{
  "model": "image deblurring model",
  "task": "deblurring",
  "loss": "charbonnier",
  "norm": "batchnorm",
  "activation": "leaky_relu",
  "depths": [10],
  "kernel_size": 3,
  "widths": [96],
  "beta2": 0.99,
  "eps": 1e-08,
  "steps": 6700
}
Rows from block 6 of a small image deblurring model, named by matrix and row number. Each number is 200 + 30 x the weight over its row's rms, rounded and kept within 0 to 999. All counts start at 0.
After each channel's rows are labels from the 100 images, of 14976, where the channel reaches its highest value: "responds to" is what is common among them; "colour at peak" is the nearest of a few named colours to the mean colour under the peak. Only what is clearly more common there than usual is listed. The data: cartoon faces.
# conv: 3x3 conv (model.blocks.6.conv.weight, 96x96x3x3, each kernel summed), inputs 0-95

conv.31,212,198,195,174,211,202,218,226,197,193,239,170,243,164,216,208,198,164,211,211,197,181,235,273,147,182,201,182,214,174,232,164,185,216,163,94,183,199,182,202,195,168,211,188,212,155,170,191,204,183,219,244,214,203,179,168,198,254,195,174,217,223,142,157,187,155,236,199,205,181,221,226,200,217,202,183,222,171,230,237,183,235,188,266,207,223,210,87,235,192,206,178,187,212,184,209
responds to: glasses; orange face
colour at peak: white

conv.18,178,145,225,213,182,211,204,197,181,222,197,116,228,162,226,182,214,204,161,176,217,170,279,216,187,183,178,200,202,166,213,181,233,182,149,149,231,282,243,172,242,226,206,172,226,187,227,201,193,196,225,189,195,182,172,168,175,203,188,213,182,196,159,244,240,221,140,221,236,233,250,189,192,202,203,201,181,229,209,212,201,230,241,181,180,216,205,208,171,150,187,115,194,230,196,197
responds to: teal face; red hair
colour at peak: brown; red

conv.17,179,172,177,215,222,215,205,198,217,159,174,205,200,222,178,194,215,203,177,211,202,215,211,238,246,258,260,207,207,209,175,196,187,177,160,209,187,203,163,184,218,177,153,205,182,211,189,199,210,200,207,223,201,211,198,237,216,265,196,206,220,201,208,169,211,164,172,225,174,203,232,194,191,121,205,214,190,239,187,192,222,245,230,278,326,237,203,154,254,199,184,185,214,258,210,251
responds to: looking right; surprised
colour at peak: brown

conv.2,200,186,184,196,228,195,166,164,207,221,121,184,234,173,184,246,214,182,137,135,189,203,232,187,184,224,214,252,191,201,191,217,196,178,210,247,314,244,211,153,190,171,205,202,177,236,245,218,162,222,161,218,155,186,189,245,172,165,190,200,180,171,191,216,188,184,201,222,193,174,204,172,170,189,190,220,168,171,160,196,193,189,252,208,160,197,217,210,214,272,186,219,201,233,201,229
responds to: blue face; yellow hair; glasses
colour at peak: brown; black

conv.45,186,217,209,190,127,173,208,194,212,214,216,258,225,197,217,209,196,190,225,198,136,173,210,217,124,194,181,200,193,203,201,213,212,211,152,118,238,215,210,203,197,192,212,197,201,192,197,302,218,205,207,271,227,186,203,203,195,200,218,200,203,196,198,186,197,256,235,231,227,243,212,199,234,200,166,196,229,119,199,206,185,174,191,133,152,163,209,232,228,190,256,207,175,209,176,209
responds to: looking left; surprised
colour at peak: black

conv.77,76,249,173,210,171,203,239,239,220,200,248,214,230,169,167,161,190,221,222,222,199,239,250,251,160,184,200,207,213,212,202,257,204,219,155,254,229,177,193,226,214,242,216,231,156,165,164,195,204,197,178,210,240,202,112,207,194,216,194,185,194,182,200,221,227,216,197,200,217,156,203,224,178,214,200,254,186,221,183,243,193,185,180,226,229,194,206,215,184,197,234,216,204,219,220,163
responds to: surprised; glasses
colour at peak: black

conv.50,267,245,218,189,185,202,223,219,199,196,236,200,214,232,197,148,172,196,183,218,200,161,159,250,212,229,191,230,209,215,180,182,186,194,233,199,190,185,185,204,231,222,227,202,196,185,171,202,158,226,188,180,154,153,196,227,186,195,211,181,204,197,186,275,172,237,204,109,181,191,171,165,274,225,187,208,225,221,204,193,215,212,189,225,250,185,269,145,211,175,217,212,112,227,162,210
responds to: glasses; surprised
colour at peak: black

conv.69,175,249,190,193,199,183,180,218,193,247,112,208,195,182,200,214,216,229,147,111,201,235,232,192,161,197,202,228,220,206,193,209,180,160,215,216,206,181,217,177,170,180,246,190,182,218,250,161,174,256,252,202,236,181,182,224,150,209,242,141,196,209,187,202,233,212,238,188,265,181,214,233,195,191,178,230,190,211,247,197,252,175,206,209,179,231,182,198,223,251,217,228,188,217,250,176
responds to: orange face
colour at peak: white; pink

conv.57,200,185,201,199,302,181,214,199,180,259,191,137,165,200,228,221,159,207,177,216,239,159,159,234,194,142,164,197,209,239,188,197,204,209,241,209,237,217,225,212,207,175,176,212,184,202,199,242,190,190,182,190,222,207,320,195,207,266,190,180,209,220,188,203,187,181,205,217,168,225,170,187,231,178,168,178,171,216,199,207,181,165,236,222,217,161,147,185,144,206,194,185,214,236,195,219
responds to: crown; orange hair; blue hair
colour at peak: orange

conv.4,174,147,216,212,215,226,183,241,190,192,141,166,159,188,192,181,208,201,176,169,160,230,191,237,152,215,208,183,205,212,187,234,250,134,210,161,190,184,142,170,240,186,222,246,210,228,235,173,153,236,247,242,160,234,228,218,216,174,218,198,177,207,207,202,200,199,190,142,171,206,207,166,197,196,227,221,234,210,189,177,260,195,254,176,212,223,250,213,191,187,238,171,219,259,152,165
responds to: blue face; blue hair
colour at peak: cyan; blue

conv.5,182,201,156,184,207,136,211,191,219,197,133,204,225,178,214,235,211,209,172,197,255,183,225,257,214,170,218,191,207,152,199,152,197,180,179,200,242,218,185,245,203,179,251,223,155,191,239,231,217,220,160,201,187,192,176,210,234,209,287,227,139,198,222,221,188,186,216,179,199,174,167,204,230,153,181,222,169,180,242,194,200,202,156,207,188,178,193,230,186,222,163,97,196,228,199,215
responds to: purple face; yellow hair; green hair
colour at peak: green; yellow

conv.51,230,117,217,238,144,204,228,170,220,189,142,220,178,229,251,263,277,203,174,181,210,219,163,215,191,186,202,187,179,176,153,218,219,174,198,203,176,212,194,177,199,152,156,180,285,219,262,176,197,208,167,210,209,281,180,221,221,233,208,208,234,188,210,204,222,206,176,188,176,221,163,185,196,157,194,208,166,206,229,225,203,190,196,158,190,188,164,192,239,199,180,193,217,201,225,232
responds to: earrings; long hair; blue hair
colour at peak: blue; purple

conv.56,246,207,194,190,198,229,181,204,192,199,187,169,262,173,193,224,182,207,153,179,184,205,189,247,153,226,201,145,190,208,218,210,223,211,227,266,174,235,276,213,206,165,217,193,252,206,199,170,196,158,153,196,172,190,183,170,187,224,175,184,242,179,199,170,184,264,135,180,218,230,205,184,227,196,144,166,171,220,144,188,210,195,252,206,202,201,178,181,156,203,274,219,207,223,205,252
responds to: green face; green hair; purple hair
colour at peak: purple; red

conv.62,213,223,242,207,138,202,183,145,231,213,171,214,232,205,230,202,205,241,154,154,188,224,160,184,166,208,199,211,185,231,190,187,168,204,192,182,156,212,214,201,190,206,215,191,179,154,186,240,218,184,241,256,249,223,242,195,242,253,181,207,155,181,196,215,242,208,214,174,241,185,180,211,239,205,172,243,197,155,210,219,192,195,171,206,241,139,215,143,270,228,246,203,186,130,222,200
responds to: looking left; glasses; surprised
colour at peak: black

conv.32,202,178,228,233,250,211,223,197,185,183,161,155,161,178,222,220,206,218,166,223,217,188,213,210,278,209,246,196,217,240,200,188,173,195,214,268,170,201,158,170,190,199,198,156,199,195,211,155,191,185,193,178,186,190,209,179,185,146,214,190,208,227,262,179,211,161,222,208,170,183,182,179,157,198,262,196,197,267,206,187,229,231,190,221,282,253,193,258,156,201,142,184,237,206,195,182
responds to: looking right
colour at peak: brown; black

conv.37,187,245,217,201,284,212,215,192,171,164,218,164,213,202,187,232,214,187,212,205,231,203,209,215,207,176,234,182,191,203,183,181,216,199,195,297,143,197,206,206,183,180,174,200,240,199,219,124,205,214,220,167,200,224,215,224,170,202,210,167,167,206,245,209,200,201,168,188,190,194,190,219,194,221,189,200,190,279,209,231,189,226,208,251,318,211,177,187,139,221,166,205,211,230,217,239
responds to: looking right; surprised; glasses
colour at peak: black

conv.83,201,183,223,177,169,191,233,222,155,205,238,209,196,220,282,192,200,244,201,166,213,176,177,242,238,198,163,212,213,181,179,173,172,205,175,160,136,204,225,210,178,228,262,187,277,155,214,212,202,193,222,103,223,210,195,145,220,224,197,228,213,202,220,228,241,207,174,232,221,221,188,217,243,173,242,227,201,192,239,224,209,197,187,188,210,127,205,198,200,176,150,167,201,190,219,208
responds to: yellow hair; purple face
colour at peak: yellow

conv.95,205,156,192,178,116,204,217,197,184,157,206,313,196,176,139,175,242,208,183,221,188,167,206,229,255,269,264,203,187,204,223,214,198,212,173,178,173,244,200,190,196,178,216,185,191,194,164,230,206,248,189,187,223,210,185,197,193,148,205,201,174,198,235,163,200,226,145,196,215,204,205,185,202,182,173,177,217,161,224,177,222,235,237,157,180,190,206,193,204,198,166,185,241,264,198,227
responds to: blue hair; orange face
colour at peak: orange; yellow

conv.55,209,194,199,191,215,181,193,199,215,202,227,181,196,188,192,229,211,190,206,205,172,192,173,194,168,185,216,208,180,212,218,151,197,210,164,167,187,211,192,194,218,194,195,242,198,205,214,283,216,187,198,239,215,223,195,204,191,322,174,242,225,215,112,238,204,168,194,177,215,208,216,206,197,202,169,192,222,172,179,205,195,214,210,313,257,181,203,113,251,200,231,201,188,180,204,174
responds to: looking left; glasses; surprised
colour at peak: white

conv.54,153,122,198,192,196,211,221,219,194,199,214,235,154,227,210,157,226,172,182,171,180,158,180,310,196,235,207,185,215,177,209,196,217,202,214,188,184,178,190,179,221,206,178,229,166,216,217,237,245,149,169,200,209,293,300,172,183,221,243,206,214,215,221,191,222,224,166,186,213,172,197,230,202,169,242,208,211,200,187,217,215,191,192,191,186,193,203,194,214,170,178,176,239,197,152,164
responds to: orange face; blue hair
colour at peak: orange

conv.29,167,179,247,185,138,192,250,187,244,225,277,205,204,217,194,208,165,146,192,211,184,197,202,214,195,203,193,243,238,180,231,182,195,199,168,146,175,235,209,173,237,204,209,191,189,195,224,215,225,190,151,183,240,185,175,176,187,215,205,171,184,213,190,212,190,214,196,148,276,179,205,187,160,265,168,203,213,106,200,184,204,169,174,200,167,226,264,139,210,196,171,204,238,211,184,191
responds to: looking left; glasses; surprised
colour at peak: white

conv.15,180,87,215,146,179,237,256,200,249,206,206,204,187,213,187,177,189,234,198,224,174,184,225,209,239,178,153,170,162,177,208,217,223,174,257,204,188,192,230,157,197,216,230,231,211,206,229,203,219,181,196,216,164,256,137,154,253,201,165,186,189,203,206,199,173,173,205,169,183,247,222,228,190,109,192,244,199,201,206,169,208,200,240,205,214,222,211,181,222,225,191,192,215,189,227,164
responds to: red hair; glasses; teal face
colour at peak: cyan

conv.79,212,207,174,203,201,175,178,230,203,223,225,158,192,205,250,182,214,134,173,188,215,202,150,216,194,208,148,195,201,170,253,211,249,228,191,133,157,208,216,158,218,234,254,227,242,182,174,243,199,206,199,226,213,204,227,215,207,139,158,230,206,214,238,183,184,187,200,151,174,168,218,179,142,279,227,196,204,203,138,184,184,190,185,196,207,209,219,154,196,144,213,204,253,217,173,170
responds to: blue hair; pointed hat; crown
colour at peak: yellow

conv.61,188,186,180,238,194,228,202,208,167,198,189,226,183,196,177,262,174,229,140,207,150,244,215,241,207,199,161,182,205,187,150,231,146,173,215,197,216,131,197,111,187,156,179,228,196,216,203,206,222,233,164,203,137,190,227,302,194,206,173,179,187,194,181,217,175,186,217,231,185,218,181,189,163,186,221,191,190,196,224,205,241,211,247,188,215,245,168,185,217,218,221,217,179,202,213,259
responds to: neutral
colour at peak: black

conv.63,193,221,186,211,176,206,176,242,193,197,199,227,183,193,189,206,164,170,194,173,176,221,189,203,251,212,223,198,213,197,221,227,203,212,224,340,246,219,202,197,227,208,198,213,207,215,203,198,208,198,193,154,204,211,210,178,221,141,185,188,208,178,266,239,204,234,199,180,194,161,196,196,192,176,185,181,177,242,176,187,176,193,213,135,193,201,219,309,128,180,143,188,233,193,196,188
responds to: looking right; glasses; surprised
colour at peak: white

conv.52,165,172,186,170,236,183,247,195,227,200,248,138,178,193,204,221,187,179,163,223,200,242,194,227,162,200,249,249,210,196,234,184,204,226,239,201,161,181,172,234,237,189,190,215,197,204,199,177,212,210,164,261,231,198,209,165,207,189,184,205,225,241,192,130,152,230,186,197,180,167,198,198,203,250,163,184,222,179,241,206,189,226,166,213,213,221,231,139,220,129,240,215,224,208,152,126
responds to: surprised; glasses
colour at peak: white

conv.90,194,211,151,224,217,165,189,174,245,190,225,216,192,271,153,148,185,194,252,210,196,222,201,224,209,173,185,234,179,160,253,215,182,156,183,228,201,151,197,168,221,215,210,174,208,193,150,209,226,196,166,189,203,263,246,227,123,229,189,185,209,204,173,228,192,215,205,244,256,180,185,236,152,215,197,211,211,200,218,193,190,146,202,220,188,181,220,149,240,233,186,245,216,194,202,124
responds to: glasses; surprised
colour at peak: black

conv.27,208,193,231,224,200,176,229,167,190,193,253,191,172,252,231,114,203,189,231,270,190,161,205,212,192,213,201,201,221,225,194,174,213,147,222,226,142,128,197,184,222,219,205,192,187,209,161,211,193,162,224,221,184,201,186,200,226,206,164,224,212,221,160,196,65,201,173,191,214,198,199,188,199,216,221,179,208,218,171,195,244,204,207,267,216,206,235,199,178,198,223,191,193,181,148,192
responds to: surprised; glasses
colour at peak: black

conv.74,269,157,207,222,238,226,195,202,255,192,157,172,173,203,251,187,224,154,182,181,171,186,246,201,167,173,268,173,172,209,215,241,221,194,207,178,252,196,154,194,215,236,200,206,158,196,219,231,223,178,183,266,155,169,198,231,193,152,176,182,248,200,186,214,180,216,307,187,161,181,177,195,174,187,197,196,168,168,193,210,191,197,191,163,189,213,200,185,202,231,218,170,238,201,232,173
responds to: purple face; green hair; yellow hair
colour at peak: pink

conv.68,138,176,164,193,214,202,216,187,194,175,196,215,167,212,189,201,171,219,212,205,147,191,188,259,203,171,297,204,225,187,186,162,248,240,160,179,194,187,170,252,243,223,230,192,193,190,181,227,214,167,151,168,167,164,201,184,197,257,224,172,202,215,164,199,186,240,200,239,187,170,222,194,225,193,214,240,220,174,209,231,147,214,116,169,221,192,163,247,171,201,177,228,181,204,246,182
responds to: surprised; glasses
colour at peak: black

conv.1,187,135,194,212,195,203,229,187,184,154,257,207,236,174,181,165,188,243,170,227,160,165,223,233,220,169,196,223,207,175,220,209,191,167,185,191,224,195,207,193,209,198,195,174,218,217,217,202,192,182,179,236,180,184,224,200,200,210,206,217,215,210,166,181,193,195,173,210,191,205,148,164,183,18,200,257,178,177,212,213,179,245,223,194,193,180,158,201,202,181,219,213,203,195,233,229
responds to: glasses; surprised
colour at peak: black

conv.87,172,172,159,193,255,154,206,225,251,190,167,162,174,218,181,199,197,197,164,129,207,198,164,206,157,201,201,175,236,253,225,211,228,196,218,282,202,187,203,204,242,234,183,240,214,165,237,182,160,221,218,185,193,197,182,224,253,167,248,217,206,211,202,191,225,192,184,192,155,224,182,273,186,184,179,233,218,250,138,188,213,179,199,184,179,180,154,187,231,214,230,175,159,220,250,201
responds to: green hair
colour at peak: pink

conv.33,183,165,188,200,158,202,184,120,232,180,220,256,157,203,244,203,160,212,179,208,192,168,174,220,250,270,172,170,238,214,212,190,186,208,193,160,155,176,197,216,206,188,193,182,218,208,190,205,256,198,215,167,168,210,225,209,236,202,193,170,218,186,224,147,170,189,284,227,149,197,232,201,136,160,245,220,235,171,221,208,188,211,218,213,203,246,170,179,248,191,140,185,199,210,195,199
responds to: red hair; teal face; crown
colour at peak: red; brown

conv.75,155,234,204,196,220,220,175,223,163,206,246,139,138,199,183,156,165,156,193,247,162,220,204,285,208,189,225,236,240,215,237,161,200,188,192,186,170,199,222,229,237,191,256,174,148,231,133,210,192,164,167,204,164,152,231,172,183,186,185,228,223,183,182,157,155,228,208,191,216,183,228,210,212,208,249,194,207,180,207,214,211,190,185,201,208,214,246,214,168,236,185,179,207,192,140,174
responds to: top hat
colour at peak: black

conv.59,220,180,178,184,208,198,185,198,214,190,129,220,171,233,210,238,200,231,200,190,184,234,229,213,191,196,215,226,209,168,175,239,150,155,253,197,218,146,205,210,157,163,201,218,173,228,153,170,180,217,177,203,177,212,201,249,172,220,225,189,209,135,178,202,263,150,205,263,162,199,195,197,188,142,187,178,185,264,240,228,249,207,197,261,248,190,181,170,243,195,160,186,193,188,196,232
responds to: smiling
colour at peak: black

conv.70,182,240,193,208,224,183,219,282,195,231,210,193,184,194,194,186,266,125,207,252,204,225,200,185,198,168,170,210,212,182,213,217,209,237,193,181,136,192,184,215,260,141,208,199,238,193,234,220,174,157,163,206,270,226,138,161,164,216,189,183,229,189,204,175,155,191,212,195,188,220,237,175,236,220,197,134,161,224,165,220,207,214,239,229,219,209,215,202,177,233,188,227,192,160,170,212
responds to: glasses; surprised
colour at peak: white; pink

conv.38,170,260,193,170,219,187,151,258,236,254,230,151,223,258,167,202,209,153,203,160,152,203,164,198,185,229,198,215,170,163,221,210,225,229,210,204,183,270,193,262,230,231,231,245,212,187,219,252,224,186,185,167,135,187,206,204,167,225,190,220,190,226,163,218,181,234,200,171,180,177,210,210,212,233,265,156,204,177,161,198,204,197,192,210,201,151,245,210,184,226,221,203,188,187,172,207
responds to: surprised; glasses
colour at peak: black

conv.80,187,200,216,195,239,206,179,206,191,307,188,110,185,205,201,179,204,187,197,207,229,163,172,197,263,268,192,211,231,206,190,184,217,223,218,164,248,242,216,185,222,179,195,191,175,227,201,260,178,110,200,166,193,270,204,207,200,225,212,209,236,203,217,168,176,182,192,222,174,235,201,195,217,208,171,192,231,203,199,176,163,157,177,200,169,165,192,202,240,188,135,199,207,196,225,196
responds to: teal face; red hair; orange hair
colour at peak: red; orange

conv.46,226,191,274,193,181,184,228,173,168,207,228,232,250,194,182,209,194,212,259,240,179,246,208,229,183,234,226,206,226,243,190,183,144,145,157,205,204,164,176,247,220,202,188,196,166,235,189,235,196,189,205,201,160,207,185,228,206,258,166,128,200,234,161,229,159,225,198,202,219,215,174,224,201,220,143,156,185,169,214,208,221,210,145,236,209,180,199,131,191,215,237,169,186,186,234,176
responds to: looking left; glasses; surprised
colour at peak: black; brown

conv.24,222,208,203,186,210,174,230,224,276,244,194,157,198,186,146,189,266,199,206,215,170,219,214,242,193,213,237,210,222,219,199,185,201,199,211,264,178,177,172,212,196,188,211,204,209,184,205,203,237,238,211,177,195,189,201,208,194,251,182,179,193,191,197,120,188,214,105,234,214,292,237,209,190,193,189,177,199,215,251,207,199,129,197,157,176,180,191,218,187,170,174,203,201,263,177,222
responds to: green hair; cap
colour at peak: brown

conv.43,176,256,162,187,189,226,196,197,187,225,218,208,193,162,233,213,226,195,264,220,210,209,279,218,184,211,186,172,197,237,196,183,184,226,167,197,168,223,205,221,178,251,143,167,190,205,176,165,195,235,222,243,176,214,201,170,229,147,149,183,198,175,286,160,208,230,261,237,175,194,201,202,217,187,210,215,185,198,235,260,193,240,229,136,218,225,174,230,181,208,202,212,179,247,208,239
responds to: glasses; surprised
colour at peak: black

conv.44,203,241,195,160,202,209,162,242,221,222,238,207,222,211,191,208,182,193,179,219,211,192,181,243,196,214,202,241,245,214,248,171,163,251,187,227,183,217,269,154,193,237,171,232,162,125,230,222,188,209,178,226,178,187,200,131,172,217,165,221,184,145,210,193,213,222,182,187,177,169,184,204,201,214,180,211,150,207,263,108,169,193,202,198,208,261,200,166,171,191,202,188,231,156,190,203
responds to: glasses; pink face
colour at peak: white